Weights of a small contrastive image-text model.
Training: adamw at rate 0.00098, batches of 256.
Rows from block 2 of the image encoder, named by matrix and row number. Rows with one number belong to one neuron. Each number is 500 + 25 x the weight over its row's rms, rounded and kept within 0 to 999. All counts start at 0. Numbers have three digits each.
# u: gMLP up (value half) (encoder.blocks.2.mixer.u.weight, 160x160), inputs 120-159
# v: gMLP up (gate half) (encoder.blocks.2.mixer.v.weight, 160x160), inputs 120-159
# out: gMLP down (encoder.blocks.2.mixer.out.weight, 160x160, transposed), outputs 120-159
u.9:474446499499540487495475476509508523456550487477465533535472482505479509480467468484484534476524548464518479497455560508
v.9:490522472499510463524483522504507471509482454532497505492509511507507510514509486523545487488518502485520559520478515488
out.9:513503502504522503482479481514474480514452486483477536540481451504480496504508497547464524476499483539517531549535514497
u.10:526476508506451530512505473511477508486505522477524511473486496466450508510527494496473491489515468469452506533468463478
v.10:500484503488488474493525498509522476512476511470484489490499459488506511529551474472500495515486468510503470470463480475
out.10:497451490535484472501503515492508493511501504509509491503498496498501544465494506513524487522504467524493494503524486476
u.11:490510514509449468459477529487539459537505446477525486458534473481519491524507444494501486519477480471484509506463475560
v.11:535477467486529486483508490487491484463517520495514514497520496507508501547524494495511549555484492476528507486526489505
out.11:472476510500538474503501463495483480478506482544495529461459474517495519530494494509474500493470502495546522557528523460
u.12:489526478479520537463502511502501500497442483530525491476504509481517451507477489496519529544497474519488543495435460497
v.12:525471474467534505514534538509519511481504495486523494508542526526536479455514499479518469506516461513501509472518511541
out.12:473475491463480508476487528430471516448529517485488488509477535467516505518514481514516499502468509485550441522500511514
u.13:522503481505483516470444510501469537497481469517505525463497536504526467518481460488534530529472511525483465518490526480
v.13:472456515505523497478511488463480527511507520500510543518486537500524493488482474473490520492517524500517534503477546470
out.13:482519498455515548486496473460469494482474500496509553450479507493506486512504507535503512528479507480523522495507582485
u.14:487508502506518464468503481504504520525503530481459478482477448518463493521506475507494489470478559453463491472506509525
v.14:512527549484518509458515465511519541512517484526530522518498540499521508487544506496525491526501496508480505439515482558
out.14:540505499544502508481480470535490462494520513505479501517519476461475486527482520503491474495487467530490500487527473524
u.15:544485556503462469521519517514500508478519532499473459479488476504483477478478470541529510480474510478473484499511495495
v.15:516526528502506522485493450479491480484476502503507541497466530533542471477471471503505524499517528521490478484487500527
out.15:478525516501531523471524482509504510473513480510475502548488464485485545488486514492486458497484518563511465541466513506
u.16:538477540485441486516493554525453513535485487544479505527538483496499482489530461511512523528500489464495458487436491495
v.16:494513472481504470486498487537501510450479484489479497514496518525480506510549513480549521506498492468522464439495477484
out.16:489508550502465532494497465476516442487518553510494499464476479469516509511488529522459458509503458493482502512491455492
u.17:526529514473530528517487494506527518510452504532479541518485463546451482500548517492531468550493490506507481469457489531
v.17:499511481481507500500483515549466488513531519475520525542517485517457487482506478518481488493484530492505481500471531516
out.17:507524523524498488526481489450454547494533496506512524493521480481471498531456514444514475486511492514509530494531502498
u.18:458491498491506527512481515493484543468501526462507490499478467497512511498496433477473471495432515507483470518515527493
v.18:530506498513500512476512518522504494490493556495502496483501503498485494518522479514503504469494526483485507517501528524
out.18:512497547535466533486489470506482481498555465506507471511491476478462506507498550500537487473491500507487478530510527472
u.19:514472517508493492474476512531488550563496533469543507488500500533529500528543517526525493492469508482524533522493474489
v.19:504490502525485488504501513513527494496510520487541516474484512477498465486490494507500479531458500478519493524508459495
out.19:465540524502525506495525458470536486493488529529509541488512529474486518474499474524528508531565519512538541531508545515
u.20:468485479434508448494557522468498464498501554527521493508499498478474526494548526513481516524480525459511519489482491493
v.20:481508506508497442435487520553518446465474506496488475474531464492465495490536493491522456483493494489509492461526514511
out.20:512486534483488477531515516471490455561433494540481509561467494505501534521470536529511518485494482456512492510506534481
u.21:469527505505473519488476499519510501549519479487478476480510519507476512486465458521508486450496502525501516511529517558
v.21:452489459473510461488543510490505465490494480507510491480520514501497470509492480513501498467514469511502505509460525479
out.21:511510448493574520503523481497476476498488541496482492488537528492528453537452524492470497506510433499533508489535489494
u.22:547547517441472489506464513515503466510535512485491482457537475530537496534544528545511490517466497480517508456531508511
v.22:506485480530481540520509513504543492469494486487482500507492467448499477532503457516509501464474499488492482475533489511
out.22:493502522427512493491532544499481510479482510532485475489485486515486443501491488540548536527510518509469530490455472554
u.23:523517491455468470508475535536494539529487541500486501483535496551498460531520467501466474520497462485488498474500497487
v.23:482471509476501520497476504479464562502529487548535522516489493449503468501446503453473507477491535555509497509485522490
out.23:487475533537521473557528490499504484522504511513505549510525468490477536459480505460482489494515463486516513506508500547
u.24:570516467497494475477470475556503503488509486515513473503491503540529462463511481527505511467496512470521489487515515525
v.24:521518531490474495534509465516467507524486533494521528499521469518480515483485489481489513474511539514456496506499521477
out.24:447490532455532528558490472458512497493480489497522506494515511444505516554520500506480521527503540525520501523478509515
u.25:522499554493476505482519538513492525531505521490505498492564547448488489492489498481542486493485502529484516480490521501
v.25:519500523447482523513524489515510518505488516475523488478489494511480493530514485461482484453488496502474471478479509481
out.25:529483493526480510529488504518467524511478480512505500503517537533467545483549484497506476498512520467495484516486479537
u.26:526515547497454489484504498527532461522493469521515486463503452487501519515500497528514475517499543546500494478533431516
v.26:488498532508473513476446523523494477452536532489476494490500502522468508516510469541472532477469552508479485464497511484
out.26:481530500485518509484497489481479505475535502480488507528514451482486494482490475525529487479501454506500495475524484488
u.27:494491547484503478484496490526516488481509452489467432493517494494512456513497527487534472463462491459488494480515455488
v.27:513491496472509448482460534525487530498521491480481483467493446495530513464527490546496478478502502487481489434487510451
out.27:454494477494492469513481534505476507459527485493484432449535488502502453481493498496455511497490505530478490449473489530
u.28:520507468512527478526518497499553483495469501529504499480525495499492506539521538490498501542501498524504520525512483501
v.28:479505506524479522519492463487500471521459478506492486430457489510483496546465483505493488515484510503510527536530493516
out.28:527504507514500489509525534494507497509491479501503489535446524495462546534536508522530560505490489497518509518555505501
u.29:555512517480466497468527473527489492518507519456503510505495492515481481544568481485490459499501494483460478483483433523
v.29:545548497508498473497488530489524509504470522475479479505491537501514489470533532510524509515499480515482462520507454500
out.29:500530459485471542513525445497485495537495480495515520493507477538486535549435471483498530486509501529547515505523511497
u.30:482554494501522524478436493536519482503510498492487499513492506500486512471531549464532492485476529545502472489538489492
v.30:433461470474500476516503514515506520527479471514514528453507498541574512477453504493496481507495508497511515509472517486
out.30:561462521521478530503506498482476515564502474491483501467514497477524481504492488468473537494494482491456529504530498495
u.31:493428448487528540497492502509468491456517498453515475529500474466508531444502524479491533497521553490506462521487486469
v.31:505522530453482481516482492511517488503493516468431502465509470529500505479496478467557504527479550485472489476500533522
out.31:523517513512503528517502464497501483480498500503498508437503489460462491502497500524472486493493503471489509502553461478
u.32:508522497485491509532493496544481508494523488499456541532519518499491512519473485494483470492462492527495512458525471515
v.32:527466501469468503520534478516490482523517514493483454514530480520514522547492495500512493462509476514490477528508484549
out.32:490512531504507487516494512495458489550469528470506475525469487483481526476518505473465577541502502472507528499553538494
u.33:501501511478510517483484533533521544510514491476499487490522474483501472489506459530517478465474487494439477446527481501
v.33:491537492516511514539512522495504492529458496477516513462519488469503482498530520484535506478524466479521503501526543504
out.33:505506478481516492465494512491563514512483490508461518528509506482467500526423464500512488507510520525487478497463535504
u.34:490476477464506485525534511484490507474484541537502516476498496490466496523513485515488496503467479495511513519484507447
v.34:540475472547479501491495499500479537550529498536485531507488521460524497543525490528493502483493498513493526532461483432
out.34:548557518539543505541480477470488495533460471523518538516463499501496524501504472532491554534468469481531541514517511470
u.35:502484505448481469505472455513490540488498484535497516550474467513498501552488469482510500483484513479467464472507528498
v.35:475506467510515524500482512502536511531498482521494511502479506502527471496491515502448480494543478469505515476461497552
out.35:533507502475500505501514449499515477503501508530533508523492470489527518526482522497467471425544483497503500536507502464
u.36:498494529479497477565522483505473514481518517456448518511453494515439495458500500478508509491464574491487478487502515486
v.36:478487510500481472488475529494502559476487493537525495500518500531479478476495501491476539515461564485495470482521528513
out.36:547494478541486487475481490485513521475502522488528511526495464484525516530501498493492512493479472524499549549490458464
u.37:473503489463503467476463483499523503486517476508510484462506502515477467498490512492481487487485553498566507522554496503
v.37:468448491483494475489513486474505497491514511459499526522490514501524508524451486477521502549521565464521475510547512508
out.37:486534522558492463507484522489493489478487518513553502475481495513475503464518551495436546496499556520471473532512518487
u.38:493515517470510488513489501528469477492523510519487478485500487536513474501504495504538516533477544464436477437475519510
v.38:508527495566530492486504503506538533504515497513493477517477493500511495530494532502450473438535510531549461466510489529
out.38:516476456495496548484504479477487484464475501516494532501518495487513490519520455521463515523498487496527520490524524492
u.39:518513496481457489505484462517540527494525489489493516470515502547489480482487469481511514526474510471529498503531465492
v.39:554522520534513498491526511531440509510491472467481457495507516464453497532515513508486482479536470437478491515534527489
out.39:518524496487470510492512480464465489505539523520506511478495476494489504521501471505490480527484514535487472469521541524
u.40:492540517481504503485484500517539462485500537508477509485509452524497536500513518478488500526515522513528494494519484489
v.40:530475545508543465503506495536524471489489504521467521513501490489545500493516490505494467509522506533520487488532493525
out.40:496464474505502469497533458535490508476554473439500491517534490497475489479508529551493508500489475518511511470484450493
u.41:530498545478479490488525483503492513530495505466498500501516441513513504525508463539502471490489468478472477516461457514
v.41:486499509548533546475512488504504515484497550513495507485547477499527532496493510502532536517505486496500516513470495499
out.41:525517491499502509494509475467537458532511498495518522476474491474467535484464542526471508536530484527508522499502534489
u.42:543524488494485485494476507525512452510488509497498494500513471553483457475497523495520484512457475481512474486492476528
v.42:442502508458475491475479482482473532477495509526445502512477449482508537490494473510480519473458523486525535478504528496
out.42:483510487497518509481488495434515543509474543532493536443492465491463555492518487502498524500505484515505510483529476471
u.43:508537518505446507485493452540488521523510522516527486492469508526530453519532489514509477514480484494461508459505513484
v.43:484490521535510485485511511457506496514475472473493503485490520495525505457492529455489501539522492527501500480496489520
out.43:468470446487511471499531509462519492498515471506449528503504527515533472509484482502517506538512496530502504462486486474
u.44:507563484508494484460501489500525495527519552489466478500515506531501485520498469515522520463528508505526500507568507487
v.44:495500558512501481466496477512488499490465544497482509526501510509525496524523512546492485503515532505547467510473494493
out.44:478503474534485485503495493529471501499489462486521470516526502493559519477520507468475561484503518521471484504484550495
u.45:513526519522487534500507416506437501502509536492512518509490452468525490501489536482476522472508481520488529546552466457
v.45:532528496516458499511537488455521490529494511527508514538471502488544461481499503508508501487497443507481476522503444505
out.45:517512493519489513458527476469505503522515496524516468477510516466535488498492510467512478510548496546488481502500516545
u.46:496456503502511519507494460504503487500538526487501483512434512542501449452480455474520525473440496507525532494516512486
v.46:501527498501504468505477505516547526517521521511458497538482484483486465482498468479529489474493573501532486492507518550
out.46:487537512520470526465520495473472505535538480485507507488479474486509527502502541496513523510486493553487516475518515493
u.47:515546535491504486495500466486477498505507460465535493474466529454525535521464490531523499478499510509465498499500535533
v.47:480517490501510448488500493529509522490504517468464477467508483510499514478507502514490484510501526487527489470525534501
out.47:511506491482533512462501488509496483463533543474489484504462458500463486551499486537471446466505498485532480501509484532
u.48:470479509489510532496509499485500484513496492522536537499496531480502524500508535510481509535512557521469499553471520471
v.48:513495471476523507498471485568511480508497517491479477467454501484505477531552446472494427492514536489501498454511500526
out.48:536513490534481546506506478541490515517483502523510502494482477456498499452498565511503511487496455521468517509534489498
u.49:513472502514476500485496488505502510507476496520527476507486505511559516501527502502517481528515494515515482470525464495
v.49:495501511498476510476498518511500477498496530492508480537484491491482501446509501506453476465481529496483509502519511486
out.49:546518518525480497531520504521472475492488467527503531500497487527493491523493496453510550483531511502488513533509534491
u.50:470493484469478465541517517466511511487518493506486505515490497490467512477522499487461547477525525450474496505521476483
v.50:500497484471455469506482507523509520504542518481483500520507497537522554469502470513448460509510503480502480470519559523
out.50:481529516508490523493491471501510491494498489537521502533462494510521493524535505493520528480498504449516487480531467467
u.51:515487454512544506494493536518524496509456554480455463501497529493509522487512504502508502498520509525549499547493480488
v.51:517515522491500519517505511455477519475480514493508514511520555512493512470524544500529530500524483499542475485494501516
out.51:547542514531471500499485489490452514503504526482525469481464523532491506489499480489510467510458535503495530506538502492
u.52:489508508518445513554456486497482504502455459528556486488450503496486507479497493536484510469505511517510577471575519516
v.52:534512477467493461517523491506546448476496464501500522505508515533514536526544493468528498507510479488487473476499485558
out.52:518480497477544493486545507539519484496495460478477511507472515493500484540468499492508483546490486476496509513449515532
u.53:506475507459480512476513497558462464472552497483514445504466470457468500562544456508492502445483482486441508473510490505
v.53:488541487486479509521525523477479521521514479539472483488530496487520503540503513527486530491498512452495497478480505500
out.53:466492447541536535488521483485550505471519505502519486495528500452530485466505517503515501496507515496524535516488484528
u.54:480477441499480465453514526495504460459510442501468480479498502521505453504528519536453536488512504539519502517535481517
v.54:521501479490544448507477536486549530506509523459476499510509522517511488488546503483550513508515476472522509478478463486
out.54:520500500535455518507469530514510457501492527492552535495471461492508504505482516523470510517528489515470514481523507498
u.55:533489561533496510481532469473505489522501521518502525531521496448497532479535531499510507528476454531500491516511476548
v.55:491554507506476456476506524506554523501495469480490492488527486497586500489510466499538491519469513533498497490473470498
out.55:496517481533511518480457522483544523535490479508517496485479503505532508452466492524487539532527524504490481520487513473
u.56:490489468480527524483519504476456479457541541504462505491501495509501475471480475504546559492516506487499435483516498460
v.56:524507489485520485498529504525502512470480521503504523504530520526549540469507504467537472524504473506528448480476476496
out.56:544524526526511519489491477486480509515475468486503518520495503512472508485484549502496483529503465460528507522580531466
u.57:478505499494484538526510473502475542479516532449503500495461482551471473477442519476444485508498514458484491513491477481
v.57:462492479519482506529526478522502514446471464524535462495499511501491449487465510528459494499493510517497490542512489520
out.57:477475526502507514503490494454475484515484510497506503476499471467472492492540506500454489478542503507478509518490470501
u.58:548503477449456474458497519529555470501546506502525468491482490543547480481532500542480473469470523499491536474497501505
v.58:477498452496504497521491449463502476487486492489547527519493517454490496526482465543505509506527545503492526527502549459
out.58:447486511509536495492492460458512516498486479565507543465504510508488506520486505478549526530499515485496515504521513510
u.59:493487474540487502499486473465495504529516477512555484501557528487494509510484486487506506503483505512513517536516544513
v.59:487450506488452501501524444518520515466502505459443481474478495500507506483487516485499487462469477525500517470496481534
out.59:504527509517473566497498465511514478523490513502536502527464500449445511479527528517462490509509498522469463516511484474
u.60:508581511483467477480509521544519474509516531481510504494493492516523508518517475528515476475519554464469488462488488460
v.60:543530473478508519493523530525494501525499512523548502508553511496528532483524501472530507551475503479489487486495479455
out.60:538532480489516478504479528526485514493510502530513488491507466498490512537473513515504529462487498471502491538504522467
u.61:443487493498506490486516488501510505490516498488494496501485489531541457529474427535540506502492510492519506502519490548
v.61:508492498486507502535453501462516527493522486510507541521522500505498527460533517492459519545495550480464459525519526468
out.61:508507503517482518490511485489502492505479493562509478498459522474473536497481509537491493506465478515466497566514485508
u.62:484526478502516481450495511524513530509506502505474483447482515475472485482503493504529490487531504498493513512520492522
v.62:570532518526479512492510492500472501485454491484513502500535512485513475457501482527498485489501508532432468507521481509
out.62:531488526515468487471518473493476510579500530535528484517506502511508536496471520531482509462500511477503499520474485534
u.63:462462498472536466507487526503496522488488496524512522526512459532482517495459515504488485507515504485520486479526533474
v.63:486544485498496503491482511514496527565511506534491488524493474443516475519503538544514482482442483470492502503508538498
out.63:514512515525517501516458507492464476551454498541480488507482489529505529547491517530453508472474499502557525557542501515
u.64:510472466479463527485475454509505523520487506485499502544516509520486486503505503485455419477480540483483535530489533508
v.64:519540475483505500533515508482523490525471492514524506506474492498552514519486506481535516507545472533537447493510485491
out.64:520523481521463524487517501498543470523469486463546505499461470534498466502512473547464503481504495499481529492508476491
u.65:479490531517470541523516501491479519490480494515547490515472488524477490554491488460494464454489512518447508520523499472
v.65:487522476498538470566471506493532521511427497504512503483534497537519542485520495505527472496519505481535467524522485499
out.65:478506519474452488520521492475502491470498508524511463489498482481485480489503527496498531523546479519480523538510473486
u.66:549493551527479476490552533491501487497502492558506502484527523479485478440529485490510496491499493533507516491521418507
v.66:481481532504508495462529451511506517474560475496483472492470457501532508527484474469480476446495510543448493480499449565
out.66:486490455471509484518456506505508532488486510492483518478572504467492513508451442486552492494471500492524505480516513503
u.67:511495509541456472454464497511502532441484517484486460523496491523509493506516444537519502521455519499537467489481483466
v.67:509543513485502480475548498529510491535538502436484473476506514476498530481527483484517482517484496439481469497526517548
out.67:538531533492480534502480517478513500519517521496503517482454452514479510517504530497478519526529510509463526469518508503
u.68:520492492519510457539517498478490494465500487538497471500521503544505507480548514449511512485509510535518479494540506544
v.68:486509486474513516536449535515527532513491543508507477510543450493514509511488555523514502480523501515506506472512483460
out.68:489526511473478507480451496467515495541484496544499532463495483509490553518479479445513511422485492517537549514492538488
u.69:534499528535505483489533497486529486511504487489457477521540513495494477517518453521490470483451480510487461447507444525
v.69:516537477473520486502488492464500508475466513490465486524548480472477503471482522547513472484483507519486520536510487497
out.69:498514488487512538473493511497478480519534491519508530492470499561518509494458527462510550483500492501488524489495491488
u.70:534477513492493460499545472500508506478499525461493450499490499511465513510512517475490487535488471468505460531487452508
v.70:515517486479522490529488507529534489542498495472519501515518485508517492487511490471461499527504493521544448501456493500
out.70:507503510500490513507487517497489461502425505503512531484523518499496462496505524497476571482497516531556510501515506464
u.71:521457506517471487469508505533476476531549537492489499525452476526535481499498479511462486438440538521467505450526487500
v.71:510548531505498506478493479514480514525489535505481491491440497529550489490536496524514509497479507519518488507547493507
out.71:449489513507554518517510497451502498514455459525500494487478532474532490514449507557502534531536517534480510500518528528
u.72:505514534525518500487456439479470522523484486508495488507444517507555537484469466534458493500490512500500495465511486496
v.72:470502566496487467499491495517491512476502482475478489482492465514516490497515467504490481516511474494503528468500499510
out.72:499504516497506479475480511533543465501524538474487505519523487528495492515524475475499480497499474469460444499472506490
u.73:493465478459475508529497529488528469526459527486487483503495485540551491524518544461491459500526472467545518508452466497
v.73:482511519532481478469476537463503511503507502489470519489487464487506528495499473521483479478520508484505483489453550485
out.73:514516509503483513542484478493490473506455506523518543501458511481482497442513489517488540521520472509499502518545473488
u.74:493500514556501514460503491508456529504519504509565506474511537491495498483488550498482482509531482513509511491511511495
v.74:565474504510489559474471523465443522537477476544516518499497542453501485493488494477489510523508497507508525509509519484
out.74:501450509493493533515464475481472509528485492490531490532489498518482534526475478498508543488471494559508458494501490505
u.75:554533483479518480478482496529508477516513508481483476502461509505498472517523464494502546506453517516499500467505517549
v.75:520485505515474528539512563520514529519502472489510522451512496497457497497474485524490506502487487455443487498497491486
out.75:524498525468500513511511486476496497497565496497509557482520476502493523504512504499514452465447514556439505517541468493
u.76:509494494541524469495506494524526521473507483486509485505504475497514567497491502496560488497537493508493531533530525471
v.76:467473483489518489479473503505479507513530478470496490493482536494481509487451498521477501477485493480500516481464525497
out.76:457473491501490510530472509492494467529500488479490532486528470507492483526502503501483516468508500442499506508498435472
u.77:473511471479533477508496494522493468505522543503506504514490491492505522502542451471458528499483540468553498499470495468
v.77:464484490480504471491513493486502527517513522479509485513502515509498533478508519459497516536510517483542452520488496494
out.77:477513503507507510528479447524476523505515539508479502498488503502455492464496529495513531484512502480505485498527477526
u.78:458512532472504458530478481520487556493528432508459507478455471497540507509476492508489495501504541478489485512482520516
v.78:524489534530483490491518506540515506499458535497466493468493516512491518533511474516514485458483555452463501503526447516
out.78:482519461479486511497483490480460511466514469512533475462483516487464474513536510488544501500546524513497499518484532456
u.79:485534467486501435501509498460505496510476484509481504514511511546485527507485511476535478532502477434480469478506513507
v.79:511481467500505567481511501490488530464514493501507511529537538508519556492529502505550489515489529508522550522517500479
out.79:528517522523492467505494488471506500550522487506503537484458429492495563525501484507476522501483499514518569528517465482
u.80:494533483505527510555517497517541514490493490499546568448513489497502511502512509487527487538495479555550528486479489472
v.80:530540480470518490507529496507505526468538478525503493493527494499502518506497488491504499507454490499490519495455441535
out.80:504489479474513454522494556530512504515530498479522505518562550529502484515500486500495523521515545477517489503486452500
u.81:512513570511481451462477452497508493535510482493504511469523522493508510510519503532535501503499538522459494458486477520
v.81:476558533450480479477477492507512467504472458492425489463515495492536524484469482517560543520484520501499496478510527548
out.81:486458455488500501508519441504516491518472506550449510554518469529528495521461499506512492527561482473516526474488507530
u.82:470517516522465472498507432537483501492506539520469518522468493487547500497496486533464471465447515466496508482497462506
v.82:497519472496526487491475503501491508521511498542494473485495504466559498511495489522510494513505489475502531480535466469
out.82:510518487546478513474561465445513477509467535505500549496489482495522495506495503490488501490493500517479517527527517513
u.83:501457518458506517497526539512541483472477492508490504489502524507485510475519501505542482490506484482507481502476504498
v.83:494483488533491535480471474502510531518520506547531513509487500476470464511491528525483533492469559493481522514487510481
out.83:526518516520529520481474523463479512533447468467485491525490511509495496493482493485530539479502525527516488560541492467
u.84:471495452501502485528487507490472481510523549455496532563476525478491515507543470479503505493480491517524479506485561482
v.84:482485540480505480524481483506484538493538509498496469521472511526461525484512462494493521493478544535490473540493510520
out.84:497514516511490500496459472564486469526493527494510499528494446504489490528492540481467495487516502486493480478507497509
u.85:527530494493502508478484521502518485532530509485481497506539491488538504457456485523477512459468519491474510465476492536
v.85:505500516508511516474478474558499473496505519533481483483513512499550494535477430519500493494503501490517515491534516508
out.85:461521488516568538513511451475507501500469466504513518515464471492532503522483491504492527470517503487540504512528573508
u.86:517512509468514455473503537538503500484504490492485489526502512516519482512522488496524483503495457486462454514472475486
v.86:481500521496450460451460549495525535507497466529476484481515527502510489490504467485463497496555504460532507449531440479
out.86:475519478512491545491511510468493476520497511516491524477494513527498522511438520525514506545550515510522538532533492462
u.87:492508485508477493522508531529551488519486474496533449522511519504497490478528519496479506497506518490484481517452464551
v.87:521487467504477508481475468499493521504520474480489529546496528519461504537524501472515489474468449500485530544494473532
out.87:488518485494483574558532467482497489517465523522522570502464490516500503552491514496531490501553508547487547496528543485
u.88:492522531536461483517507470502528535492499495463498504453502540559534466536489499482511517522465479539483535479507511531
v.88:495494506500459481505506463507544512479511490473474495457499521533518491475498478517525532529509531472494484479518540489
out.88:466523473455489495484518459461482499532512476509480535530483504505486530530482487490491514527538504454529496508447507492
u.89:549528496495485497452533491532514487553530492475471492484483518496484480520524468503544464487462453481497513501509493519
v.89:491501506488465491503506537524481523485512528501461520501545491446544474506516459501503476504473466463493476451506500468
out.89:467521470516496487516511471484482509510498472535528517529479492525491516540482551487482513467526499523525534525515468476
u.90:517479529506480479492495487522505531485521508503475525520537540490529519474503482521526504506501465528489504464457540496
v.90:537545510492490523505519461534497498495507504501498496460471526528502522497477474487465486470422520508486480537472473451
out.90:456499501485507515522489487486521485489467515513485543514528482464496475533488492480539493553495535478513515485476518490
u.91:476531549471574506527491433487508517503494482523493460485419488538490516470479489499493502506494517475495479486515532487
v.91:460514506482496454524499475493474534501514513474466478517475470506474565461485479523495526496484550448520476470521499502
out.91:531474486494478413505503485549464508461489498477503471495513459495489462515512491512455560481504513463557521555490466491
u.92:501522492470491476525505458496501501485484545512497504514470483487484522509481490507487496515509522492487486477517502493
v.92:479513552514526429537495484551516517521460510503432482510493466527507516499524476470450505491465519510530489448529506562
out.92:552464520549496515496495483496457508508441487511502440526491503483478471513512492492486532477504497447490504492512476459
u.93:493515465495480460535520498484482517504527512465474512524500437494464506498546468506510483478522498513524479456503501508
v.93:493507487512463506491500496493465514479500492523488513500498464529541536502537482530536536503531541524516490524514482497
out.93:523497471466472515509519465450453464492513484492489499521502501533482469533505524547491517513453493459485488520486462502
u.94:525475524504470513473543498461523522519471503517523482492527554457520484474492527496520559508539465525474465506499494494
v.94:520532495469531484543504508495484524445518514499479543518502496502500517498539532462482506522496518500538452531498497478
out.94:481496548493529490492517511499481474458512492488521476490531510442480517472524515463491462474506512493459471517484489510
u.95:458483560513480495481522507489497497522492503549489462494469477503555486520518521474537484533496497496508486469529481499
v.95:525528542485463522533455496538494528489493493506497485465428524493484439515514516535519491492507560505449496492464506499
out.95:535540488511534482505504476535451457529439535467460521487513508526475533521491485522501547509478527486505500538551466496
u.96:499508466453515482527517521519518493476471546519518522510496515479561508554498500540535509496427509484547517486501508445
v.96:512517514473456479483444461477479503554488463502490512522491507513504499506513482551472558487524511495503515449495488485
out.96:483484502553497496511499494542467478538490465528527499469513473494487474473484530498484527476477482493507520558515521498
u.97:520506518476520474502540504467540461462496519482481531503557486526494505541538471511515511496505483530493529480517482498
v.97:452541480483499510508524540534479506523491487479486469530478506527480489483517526487507512496491513479551436470509482471
out.97:473536561522502482465468492472452456544483498534534495466473507512476461559496495489490508489486530547468507518520505463
u.98:486491497505457451462481508524506467509527475479532478484488521474557498495491494503509479481456487504494533480486513539
v.98:511522485539518481519438526529487502476527465486480493494442508493483508492481482470465461450487502509486482436531507480
out.98:500495522516514519488498493453462492505489500510539498464491497480484472531469538528459511489502510506529530503528553481
u.99:496526494496498516509566484496495512458470513493548522519470475518523497519492493502458524512497492467488539524544444464
v.99:515489458480507486519510512551496573502512509460498477506508491568520466473479489477488523485462545455512463461510519475
out.99:492496469481542516486477481496480510506504560462470517530479523498482499507470494530461520491470546506549494458519532492
u.100:465499491501525503496499515489537490530476480530518518509485493486460525474499428510484495513506541527498487508490514492
v.100:536525542452490490490508517549521506479485493486475512494481466520552508526511526504503482451461524471487481438483522468
out.100:500505533520476544498512465508439474563479491516526498513473489483467505521481500501487489488531522485492470551535514460
u.101:505512473490514508499534512514520508473491556482458520528493497467523507504531526534526452535520480478539533476514481511
v.101:484532489506483469484451463535473567538488509486485528463498475494530478462481495539545503515461512550496469496446504534
out.101:499497493509500476506455507548520483506467513474487481492510535496462525506543474501506491501473553478506518481454515484
u.102:470539538510492466486525471490541506499509502539473514466490512470537451507525470521511461516465508472497484496529491528
v.102:493516522532469457524481445518473495481482529484488509484507497528487530501520559552460470468457466540502524507549513514
out.102:479497474511526498502505549499499477495447470496521515465506495500521468504486492508512497487476513480469497447458492467
u.103:518494488519500532493497462472482501471496510530520516478491539490495490435472524473457530527499481539495491499506464519
v.103:506458540520527528477454469471459503522493525504510537496502527457516517488482529470476542532497522536502515515512536491
out.103:481497512502512534465476467448462511525455497487536513507474493519502492531455501515484540515517525515529516513530519482
u.104:525479468458502529487471501521542486487473481479466517506556557490531498519504506479501489484502468505501481480462501495
v.104:507515483491555542509507503498523531455459523470488480501454534543507474492524516507523478525515517501486472542548445533
out.104:477506524486490476485482472469493473540461479516528517462474506501475467563498510503479500502512522527502519492546533511